config.toml
arch = "convnext_v2"
model = "multi-label image tagger"
dataset = "simulated grey scan slices of phantoms with and without marks"
train_examples = 245000
image_size = 48
crop_scale_min = 0.8
horizontal_flip = false
translate = 0.12
color_jitter = 0.1
cutout = 0.4
isotropic = false
norm = "layernorm"
activation = "gelu"
mlp_ratio = 3
inner_norm = false
patch_size = [2, 2]
depths = [2, 2, 6, 2]
widths = [80, 160, 320, 640]
kernel_size = 3
num_labels = 13
init = "xavier_uniform"
residual_init = "none"
optimizer = "adamw"
lr = 0.00046
beta1 = 0.9
beta2 = 0.999
eps = 1e-08
grad_clip = 1.0
steps = 12900
batch_size = 256
epochs = 13.5
lr_schedule = "cosine"
final_lr_fraction = 0
warmup_steps = 380
weight_decay = 0.2
Rows from block 7 of a small multi-label image tagger, named by matrix and row number. Rows with one number belong to one neuron. Each number is 128 + 24 x the weight over its row's rms, rounded and kept within 0 to 255. All counts start at 0. Numbers have three digits each.
After each neuron's rows are labels from the 100 images, of 14848, where the neuron reaches its highest value: "lies over" is the class under the peak. Only what is clearly more common there than usual is listed. The data: simulated grey scan slices of phantoms with and without marks.
# fc1: MLP up (model.blocks.7.mlp.fc1.weight, 960x320), inputs 162-215
# fc2: MLP down (model.blocks.7.mlp.fc2.weight, 320x960, transposed), outputs 162-215

fc1.423:124134119129101095113102119149114106108125125157108104145165099156089118131124133160085130141120152137076101143122138100122105118155119100120138075158157096080113
fc2.423:096132153151129098133155160108119119140067097117122125174151111159166165154116114152134147078126139136129146153137098106106120165121134131143088138125141086108123
lies over: bone

fc1.741:113116108105134148129147157137137122111169133107159130145131170134099167114137101106155157174107129126152092160091143125103140105115164074136146150160158137119123
fc2.741:117134121157136133108120133121135090148080137122101133119135097128097143097174118129142131200089147176137148163088123153096109122115120117121158119131121178131136
lies over: lung or cavity

fc1.157:117146161128094177105169137102079089108142125140147101116178138109125149139131094146096111141153157100132110126122131095145130118135127108134124154129140116162122
fc2.157:160141161133127149085181088096127150124069124144099135125133089102122140166085130135088149110159098143147138118124108078108123157125156148157099112134162116159105
lies over: organ

fc1.444:144154143132079094118125184099149110072145143124086134110134140098152168124140136099112100153109141159128107094113157135135140147156143097163141091113139120116084
fc2.444:137079092147151094096151169116104146085088146162102154156120103090131110141100162082116125088104119160151125105099106124114085124102096094146108133104092095153158
lies over: lung or cavity

fc1.193:113133153150157100104125140130133101158146115176104100076116126139143114115143146103145129133145163074141112125131122130121162101148159085107112086120123149120118
fc2.193:102146125121133073096143101113097102130163149108083145102139127095156074096132139139132129171147090124124119122138127139137101171135119121129163161120163116145115
lies over: air

fc1.306:164162121096127151127143118118139106116162120180166117139142185122172153113108125145102099152181126096102135149190144120115150131110156153140145143127142155145101
fc2.306:118119109123146093138108107144124149149081147127125102128157111111141129119175141110098148170107132085106094151113120105107132115118132115115105140143144166122110
lies over: organ

fc1.211:168149116099166116157105118069115129084133138131127134099152142137147157112120138106145113153141126130172133126091115176139162145121136096173132106125164130185132
fc2.211:149118106159156120144129132134104169131102106138086162110175137088124113168148133154131128132156113126140108172102122080123088144091135157131109106069137141105108
lies over: soft tissue

fc1.80:159135119112103108158119087086153093096145082140123132143099129116114143205122104122139125100121159105118122126151131116175092094148156090116130117135099116123132
fc2.80:158127125178092150144109097120110095130084117137166163135132120132148135149159099119112138153106157133095155129106131105143109121101133110131131144122155102115081
lies over: soft tissue; lung or cavity

fc1.321:153180107134065129131086129120103124110125124160128133121117146142135166129145141139094150114177134106121151128112096139121129095149161162151153149136135164121095
fc2.321:112097093158138100106120143106141111130099158104116122121148127115136157133155145119085122113172156078110163131120187134154110090100121120101121106078090120136117
lies over: soft tissue

fc1.14:129133144120173121097113124136136063082111147176141105089135134136099157098133086131128129141126140109177115169078099132168163135121141113126149130145121147149117
fc2.14:128152082155163061144097127117114111162136116137088139094107156141141132150120151136173163130138135131099118122112143132080138154110081127093111126080143155086154
lies over: organ

fc1.640:065137167162143100133112131142147075116142117110100148091116165143177142127141094132092130179160143117144102104149089144148141136162146134132152106096152087131132
fc2.640:133105090119138122139123156140162150159057160161141162122143127102146118110085104124179145092161137133137110145149085114108145124106145177109122140142094144149143
lies over: air

fc1.282:132154136168154153149118089121155149126136088160084095123143144105118151089137156167148137122109150102158150129124119126135128125149135124146122099102123095161138
fc2.282:113098089126114143162147122150133116124140147117101146114135123124143140125134094135151113118137101181117138146130161135156159105135130120126076127129159145142125
lies over: organ

fc1.132:138084134145136170096108109136130097090134111135088123165107144103122119099155131149141146126136098140151090129122161147147120126175113165107108134150145158141154
fc2.132:155096126110099136134133095146141180092134149121140099156173143171082157171129144096130149121162111099157104125139091146109123136124110122185163109162140109128161
lies over: soft tissue

fc1.252:125124162159132138120119078102139132106111072105098101134128110162093151162149143114105099110114130145129125117154088120130092110142146099126125104109127131105157
fc2.252:086161127129158084112095126091111149148134089114125112116107094131148111116145112137104142163093135114137130101139121138097139130098073135112163168151149104143144
lies over: soft tissue

fc1.317:151100160151181138135181154163099120147112123145144121115084171132128108100092125138176128127165098136108107152157152151131168144116126133162151122126062122122140
fc2.317:104098172179099102099160093112113181149151140161123156130109108104155162138109101127128160119163139158102168108096115122145098100116135090122158150150125114138083
lies over: soft tissue

fc1.393:168113129124071101138132115143133106095166130155169154136149145116114145130139126108142111110156201105152105148136124097140117131166121157143097071174146113145081
fc2.393:114164153156105109142138145136108081171177131092082140132117100129117166112110132159070154135109132149094155115103157103160112117156125078093134142114186155146145
lies over: organ

fc1.153:156128160167111119092152131072124100107163130139096134134136124124098149118113138131137152105103118155157139107090142163133164138122161122163114144137134171164137
fc2.153:159155179104133112125147101156149114094099167155087102148145160107093152139106120104153142178084173125160153160103128139112138113111158112134135118159117122127146
lies over: air

fc1.178:151151135143077123140185128114107126119159133165151099099138166111114153158105125161125142154137178105098131133148115087146099076119122119163119118112117095164129
fc2.178:150109112165132133102132099102119126152079124148097154112143087104135159148165148129080150126159119126130113093174127124126117125161117104112111106113151092122105
lies over: organ

fc1.255:178130140137143124116132163133139076100128149151086063130122109143166148099139153122117137158124150126147089142121129131140139083101141115119163103142094135129080
fc2.255:144131127105153131118100135156160106120117145105105120167149159131137128154104130113160114176099132169094117179151156148103135135136118107112135089116098138164117
lies over: lung or cavity

fc1.238:107118101136096138142129082139094107131131129162129120149117123155133118142178118126107139091160169140128119086114093149158127133145163136147126105112111150111143
fc2.238:120122149155131121148083152154114113140111092156131103134125166105146121088137128129092106104121121094104118118128130110132140112140094102113096128125112119130127
lies over: soft tissue

fc1.488:114114146086124128114106117124140099137092156126169148132130148109131126100124147079125144129143133089127162150118124143128179123127130128143106177081110164111154
fc2.488:120104112087131124136135126109099139116138163119153142086094184122131151161100158137149126153102105169108148155137104134156121123138125120141098110140115165123096
lies over: soft tissue

fc1.655:116137192141101142128163148087150179121127154128124113103131108098141131113155104109117128139144166140118112078129102150138157152123134108097132097162124122113112
fc2.655:103126092105160143118143126131114090119074108121118134182175089109132130129106142100134160102128135139114121106142111131131139105140102153133116093162097128116151
lies over: lung or cavity

fc1.259:099111150137130087119098116147133126127112127147139099171113129085154159107116148100167133138107113139158110119126137131184138131159123131127184130141148129140117
fc2.259:099122161142130118112113134168161091155128129079114083129115108178108105102122110104124076156135147084123088088102096140145123172106106102082088139156114127117139
lies over: organ

fc1.588:122160112169105109117130071140119128106115154125077119151127143171137117122169117133127122126141141146108081119134071102163133151088135114089165091136142087103132
fc2.588:152116106097171118139082139134162143120159097132112135139143143119139081079172142125193110108083106084151110143121087156127131109128096132115141150138142135103117
lies over: soft tissue

fc1.356:096101113076090142167137110120086077121091110178148089132111113113128118187167130118085156149105164108114135117100139133123087167124154147100125178129125080118171
fc2.356:111118120160160154126128119136101107114101125130098104132106106126158153163138125152103135087137078116140151132143156129097167146156121108143133126139113147164134
lies over: organ

fc1.427:108129094103180109122131145084131145088100146177111156109119172139126090095132135132126143169153163110125097121160149101135107179112105128105137093132120096141144
fc2.427:117141117148135077098106115156127103083134159169110123139119122129123133115166119135197101117098144094147083112113140172184144091133140164101154146093124144134114
lies over: organ

fc1.223:138124116092129115146154138155143145167137169141166159122144138118112124079157133118100152120140145121122124152115128136137167128144128112156102126155114133147124
fc2.223:143137098075150121167102076147091150124136168134136123120139166118105112121123157171152109090126111202133103143099137143150123120147156164121129122134150151136128
lies over: soft tissue; lung or cavity

fc1.85:131125157104138153122153155132105095134136117136118083145132147131096090148135107147086144170113122115121109118125129136119139176119130104139172104071133131155137
fc2.85:104161138110144113120138155138130120148106082130127126162125131147132124095109102106124124155150136120121089142114094174127137130162151153078083148128103136112149
lies over: organ

fc1.112:186169128126116108112141149134135126137126180148131118132128112138147103083129133138143183145099140105107088163139120142164087142110166131166138172108069117107107
fc2.112:111127174129107120132105159134145136102117081131119120125126137122115077099117106090101114142117130124143122123138066094154127143116112090166131155172119142111137
lies over: soft tissue; lung or cavity

fc1.593:091100135101119171139125089169121108134164115163137140160113113132099141103119075109086151127152134096149104112084163113108108138162093090147121092134136155160169
fc2.593:153140151111141129112155100125108127117132097165149129113131164137155159114085153100131154089093144094119122099117137089148149135153155177152129129120085104136150
lies over: organ

fc1.140:131092152087172167115145110135124153125153109140171131118165199152136155120155123169111152133137158167113108141113137121177169105135194082131159151099124121097094
fc2.140:147108106128115148135163113083114133134098120118148174140119100117143132127138120124129127136136123136140136150109140112072164090116089092106146120105164088144117
lies over: lung or cavity

fc1.388:101162175114139112126103128165138145107112141104162082151153135143078113149159091167083145135155147182100124125127077112129119128146114162136179122105123109184135
fc2.388:146174139102150153123127150115107157091136132093159118126103109152151167137137094146123109118134097118179129119146118117174116132085079136170123126118099166123134
lies over: air

fc1.165:157162130122125117121127169098156073107189148132144115123174153156108148123139103159141114152133167106105134094134141162123132083167139147142153118127101152089079
fc2.165:163137162125079137073135122129110108110112114154100132162141113168121098130119101122146153155160108132170125104177122153160101131111159155127122111121158148144105
lies over: soft tissue

fc1.684:185118111142157163107078122137109105086139132143137110121106157085139141111119119122107146089103207158109098146138129126133094106118128132121149126123134173139133
fc2.684:147101148161127126114098088139132103130142164103149111090111169127110109141134102125161110102107140161085137140111144129108140121117128109128137096115158145176128
lies over: bone; soft tissue

fc1.430:127121139133134123127138122101137109144139078137107110156130131088137127127170092110056113117113158144130095115188147126165121106079168152126136186133138154076104
fc2.430:102133072151119086110085111122161139152107131132123091131167113123145152131134153152143122128164141132101098125115130132153146109135174171119152090140131107149128
lies over: lung or cavity

fc1.580:146143133167190108108142141151128110127151159138115118110117162172095095145115133155118105103160164138119103133180152108141141128129142097113135102155145110129122
fc2.580:156126106123137101127117124125151160131163141151175112166130158103102150126114159121182128148127140113121085113119117193146081152133155114130144094118101129125108
lies over: lung or cavity

fc1.509:129133145143145126111139095108119141115137148159085084165128102137152115078147130113141098090145132114125095133167121134135134112155143087160151096070121149110129
fc2.509:117163088140127151166130157095160119158097145116094142150132119098091118104121160102145121184146151108136119160176105133135112085112122103137102122084159118120150
lies over: organ

fc1.327:138178142129129148133125091154154116119117172162145155111149117118116156135144136114115081145135138090126109125156141120128118103132126132179101131102101107148124
fc2.327:146133122121159092135082148147141129120120114132135149083097136136094134134149166107161095114091142150159093170133167150143123129174166156108133113151136141100129
lies over: lung or cavity

fc1.495:160110108133111153123111128104108098080105101142088138100122144125135167149117123140126143136148127138123099120142163135151084125146139140137151110126123136121100
fc2.495:139111100105134166157123090114072147096150166105141149122105124141131111147169142136164130070128138172156096123131130104122178090113118130126135146113156141125110
lies over: soft tissue

fc1.215:105126127181117143165107150163148167135154066158125125078178129112093116104137118136121097153158096144143110166085125139164119113150118135157098127140090168158120
fc2.215:155133132116120146104154099101110157077153163176117148133097163138123178109125144148154155114169097119120100102142104134152173150143101129106111138099155127130137
lies over: soft tissue

fc1.459:075121145144144091106163092092122163118124127140152077113104131143146144160191101119076039103150131121133106119121107136139160093136151124120111121136117127145113
fc2.459:122136126141145122129131153133141136121115099151078130175094105118142114128101101147143186136119160077144126137152108127159129173154149139137116153157087129097190
lies over: lung or cavity

fc1.428:143137142118123127094088131088132148106162115154128113107154144153123118140143151116137174150174101104123121104117113114126131128086103098084110095120130121148118
fc2.428:153115094111172093097127109146113125119133169108145108123097163149122102151132124103112145132109151160124106106093147158150120108147143166132171154163106115098142
lies over: organ

fc1.532:129099135123180098124134106137089090100107134129146114108125124114131072084187127132069148134171161152146102131114154098161115117076136115102142156151114149107132
fc2.532:156111138152170112141150166155149125124103101110146105176129127073157096139154122118163141137121135141106139150137136137136149180189078105166119139118157111140150
lies over: organ

fc1.8:164152110169117159140114091076120090093104137153109108125143157159158120171109120110130110098135148175141134108088098137136093139130158127118111131136144118162093
fc2.8:090110165099158153160117098116141097107140102131126140082152123141116147098098118147084146101117148125117114108105106129165143137103119121114140159153115097130114
lies over: soft tissue

fc1.583:120122136153153103153111174117135113106183132154139145126150150129139160113148128140134141121102118093147109096148128100132165128152118123135099154136116138148137
fc2.583:091139142110122113134094173116149151108099165152136096147124140141126137091105175143103136097143122129106132113118107167125069144088164166130188079158129128121136
lies over: lung or cavity

fc1.689:158133125159179160127093098121134112103158143137097110147116166108098159119143091118122095150111139128148128162110142122104089106137127125133164162116110079110132
fc2.689:151116112104116108108108124093117139154102130131126148106151143138153148097110117121120116161131143101098108103121099147165132140111140131138111162161154124156155
lies over: bone

fc1.755:090139124118082127101113111099157114136145139172145116100136136152115115130102168148162148085166123146095126143117155163170095163108142118132135137102139103130120
fc2.755:139127098083104086127167116113138065144111108105141103133121143090112166096140143147144116182091174125110149116105102150110153155141127126107116180130122121087158
lies over: organ

fc1.212:093155126092132129162100160117120141130152116127096107141099168108099195099142125151168126154159107156103125118100126119157075152137099109124109087117130170101122
fc2.212:088081178088133149144124122112085153124144160146160086117133127148133114116181109160143140138159159123118178083127130097121135126125112120121119126144109119142141
lies over: organ

fc1.175:148186123114156144150099086134118080133109123133137094122119143141171165124129150107114087122114131124162098125112107110137131095146120103105109110131161084144115
fc2.175:127158153160172109135138105120156103143129163154154137117096156108115083125186098115168133116074149094126083105140094169156120149111137125152123139127166134141137
lies over: soft tissue

fc1.484:117118163102119167085085118154122095130102155113183139110150125150116134101095162123158122124141142104103130115096122118130128147167169104122166093132142138131147
fc2.484:118099138157129138117112159122130122158119144166142137093137119152151118159112159139118143103100111193129117146112163145117126106116180108137145118108141182147144
lies over: lung or cavity

fc1.310:170109138123151148147105114150135149156114115134135110138135146115133145178122095127048094142133154108109142122179171120112154148138157168137149150089099106120103
fc2.310:132100114157117168163124147079133193144124101129130114114104118099110156125127112148095113096162148094120128119105142101123128140115145087093134112116122115120178
lies over: soft tissue; organ

fc1.491:125163151164156090120098131119136120124115103150085085117102123116145107117111109163113148126157150138097141092116140190103108108121137087147130104174114111110086
fc2.491:101086166104127145104165094121123120146102132128140130129131169081144086105151137101157135067126098133115085085158111102157149124131095090137157117104131138136083
lies over: lung or cavity; organ

fc1.759:128150122136108109125113157111116138145140115143149071141139148114082099136113133105110124133146097136140096112130146132153086120144166147123132147141122109162120
fc2.759:131126077165126108123154132148124120083080131142161081176108084118118127123140124102160150135176120112136131121125101138112182149127102149128154143098137111092141
lies over: organ

fc1.511:137097148145172098122125074108086120109151055144136092158161122135127158120131109116103146125137148170130083080131149146123156112159144108112152151125137138143089
fc2.511:082143134101187149143149137173126158127107157106114134143123148085135120121156163148128095123108080161126138178145115161111124120134098158108130099146155144134113
lies over: lung or cavity

fc1.221:172116139124092116132127123111142122123112125133105144121147137138120110083160113126103127110118125100123117143094139166105089085124139176119119144115110141107102
fc2.221:164133106132146083128146123125159122134129094106093109131133152135172168160114092127101122131152142098135142172134113154130105159103126136150122088132110111074136
lies over: lung or cavity

fc1.697:156144169141122084104112133118103104110122142130160090175098101141143142125144142168089116128101173136093077132105124109151120102136124110137135135123143094086112
fc2.697:095101125160112120126151114133108102101132112158099138143113150087106155175092140140149156113140151147117158167114126157128077168126158159124140090122142119128158
lies over: lung or cavity

fc1.302:145157122158100166152142082153138095121125102159135124151097193164128150084170115128137129133114110112099072099168128122169134101120115150120140153154144162092130
fc2.302:096127115144091173142118153146081144111128154156145097115136175150127154098090110101090145105120164136142135129104103127118106101107169125127169138171094164121114
lies over: soft tissue

fc1.409:132184164141180110104086113150132118130148094151138104164106124145116140136168159110127127161122122151146109115107167127134110098145127094084114116165137125138107
fc2.409:094105146113149128129135122108141125120122128101142081156142120155147141109115160145133142127126115110123147156079127163161105187137117134125113091133108072166185
lies over: lung or cavity

fc1.298:102140115108132097137127156090143137126156084109139089118110126126158121129163122130140125134101112125128083107132122150171151098124117096108112144084138097155108
fc2.298:127165146142157108155123105117123157131087116113159088163129144118133138141108113138124145110104175123126149149131130144190093114106133180109071107137117101129181
lies over: lung or cavity

fc1.205:109105134089116139108111123124136156113108126134175095112143172145172139078135107153146106106196174119155148132140125121154104150136163098093118142143099150111080
fc2.205:132109082133143155168151145097155128119100100142162156122154155089130119159108169131135108129092122172097099177102133151127091091124131165131137100144143161149143
lies over: lung or cavity; soft tissue

fc1.54:175120110113158104104165118146156111106143103144170165103146091070087112120167110125112144147179117103171121153116121130129115123127110132126098127120172180141158
fc2.54:147113119109079137108100096111105110123162162118135155115109147118098153093164137167096118110129084192104125106115137097137100133167109134141141080147138135161155
lies over: lung or cavity

fc1.336:162109095135136145121113124137131170062097087163166116145144133149108124115114117140109127117116171143130111133156097105122106142140118128132165103121148135154122
fc2.336:133108100125150136135139100160170131119170138188102095139078170157120135122137137090166103161127108133066130130119098154135121179147111150105099178119122128114095
lies over: soft tissue

fc1.315:166173125098130116100158142137140151140108118148106152115138175131092131110146120117166118126112156132098125145120117156130174158150155140159141114119120149121139
fc2.315:087104179143145106153086135084126169166083131103126119083107131085106098126157097134110104163131144147132113150123125105111102126111080095134119102151096120144136
lies over: soft tissue

fc1.217:138145146152124150134129133152131159140156148163124142142123110128150108138157163137092086151146129180095135159113079172114152102145130148133109122136142097085091
fc2.217:101085090121120160118109131135098117144080104105144175144140126148118125089130090107123139098147142085117161146134113160138133133099064144148100160101084149123117
lies over: lung or cavity

fc1.230:153143150131145140130116116095106152100152131131088130149125142147137133140123112121157146128122113156181130134146138118147126153135144119127109118117103127146146
fc2.230:150078074129138117124161107150106115091098107132117131112153136160156122147078124108122135111108124114119105142118121158089082091166166165131134121164092119103164
lies over: organ

fc1.309:175136124170122098136141103101127153158105120144124111087133140090145109088192105122059121127148130115146081134135135111138112146092132112141148159129105107137128
fc2.309:148120130178136103144139146121135119124095084149141114129138082111112089148069088156109137165148144105163133144127112117146112154149168142121119128110095145134137
lies over: lung or cavity

fc1.675:149133112141131143139121121068139155109151105133114077133146160125146138091154140178080167174116145120102072119164151100168076138097144094131131097100095134119142
fc2.675:164145163127120116115104129133164121152095088161093126122127116142124101102074109110115123152122147088135139134108143115150130137110122155128099129164123118133166
lies over: lung or cavity

fc1.578:168125129073161100118105160117120158151109161139171083150165162130141135073155102141127148151157113114093093093142122134147128142098172119132158127116116132109099
fc2.578:108125142102112113165139145133127141129077109131140147140133113122127072114139094116110099144138131134111151139120117121121138154110075084137115138139103103126092
lies over: lung or cavity

fc1.0:133083115115142139122121152107157069113102105135179093138135118132084183114146088124104144143157125130125119140112144139110143119164132148122109103117106098162156
fc2.0:079112148149165178143129145105090129168155120150124128135144150144161122159130162138162158144110131132113092111132102162168131166140118130121117158135124077108135
lies over: organ

fc1.561:126131135119141136155101117144089099167080155164137142104130147091128140123141099109093116087147174183119133123163089091127112098135158121131146118186142169131092
fc2.561:140122112127164117150114127124155084147109145099111084095114112143121132087101106134109107177093123135170149143159099108167112135095169117089129108085111158147164
lies over: soft tissue

fc1.760:120142150105148115111140136148104109080111120125137131161119144084167147085120139106075130092125133144094093095112134129152138149132154155168155113090166124153135
fc2.760:107144149130152153102101116124139111094157113160108115138151142114163086172150172142106170115093121104158101111175115104136117139135133135077104147136109155144119
lies over: lung or cavity

fc1.748:152114129115150107181128136109118139149168119162115141164116136128112136149111131092140121133089117125145110140153135158180131156099110101116120175119109128099153
fc2.748:123108152091152140097132102098088144126106137122134090149133095099108125157149155134154158141167125129121136117136131114121136136126129129152122105138112105142158
lies over: lung or cavity

fc1.389:118103153158152114102127136118126151122152127144099143083126176133159182100164120152143138134146125108138110125116135154151082094111145131084133167120108161110149
fc2.389:153122105122117147125138142168132076113171095118111099129095146087107153148115131071111115133120172114099108165101126164107146149123098131108165165121111187111151
lies over: air

fc1.698:115144168100150171126130128107091110119166097153179159127167123168123139079100133184146162116145116167117104113150156153151134102135162093129108146090178161128117
fc2.698:145121117089129146134124109094088119136105157110177158131126103092134139114117126145125110144144129186139172134156108114071143102130060078133125089137117146160097
lies over: organ

fc1.95:144094141150155157134135100132150124125120140125153150130147136132147150119145127111152094122129154152126140145141123143133143128102123117106133118105124081121112
fc2.95:092119136103094153113159127078156107115154094165130127104157092174092107130165133119093096128128153144146152119105095148147149134154143126142143159122104103121149
lies over: organ

fc1.41:120154196154173117102170117101122151138129111148097066137142107124164097109166138108090120122165146121163133142105121090119139131127154146122135141100122117143143
fc2.41:121130115180133163106141085141156125137139113134084131116109077128181103153108093169107146094184112138137142097169157096115115159131127113161121138118174137113151
lies over: organ; soft tissue

fc1.239:177149140096175128097144187090141149091105157148145083147112172112125120047161119148108166152150106139123122102133153141135129157131148146109133150112145144143113
fc2.239:120144120136102115121106125095116119145114129159158101173130111160125141151102126134103157155113113134158144110136106132121129130108080139154144135164111093136102
lies over: mark

fc1.735:139170147101116139114129145156117165124144135136099137147153147137085122120082166111134142115138193126176127122142149132099159073125121167121120099115114113168173
fc2.735:140154104150147095170104079119091128095150121155096156128109116120143162124132097100102136167144146122133142127120163113107083135125153106144117095141100125073076
lies over: air

fc1.162:136159108097147103111110098132100090112091102123102088120158143116125133120165130120105172172135151143158151122127114186148121088131153145113118130152113108173119
fc2.162:110129088121130111184106102148171147164115134143153138103110167094140156150136151113151106121141141140088150178165156135142120110142106077162173137136127146120134
lies over: lung or cavity

fc1.571:153133139119107137112113090124077097118147164144135110070149159124130139132151131130138149085118134122100131187125075137161095134143114100143150122116120118133136
fc2.571:133166161128120113098128144168141125144130123094090072148105113143160146101135103095096127147132130102124128116096135142130123151083186153126107113128154121098153
lies over: bone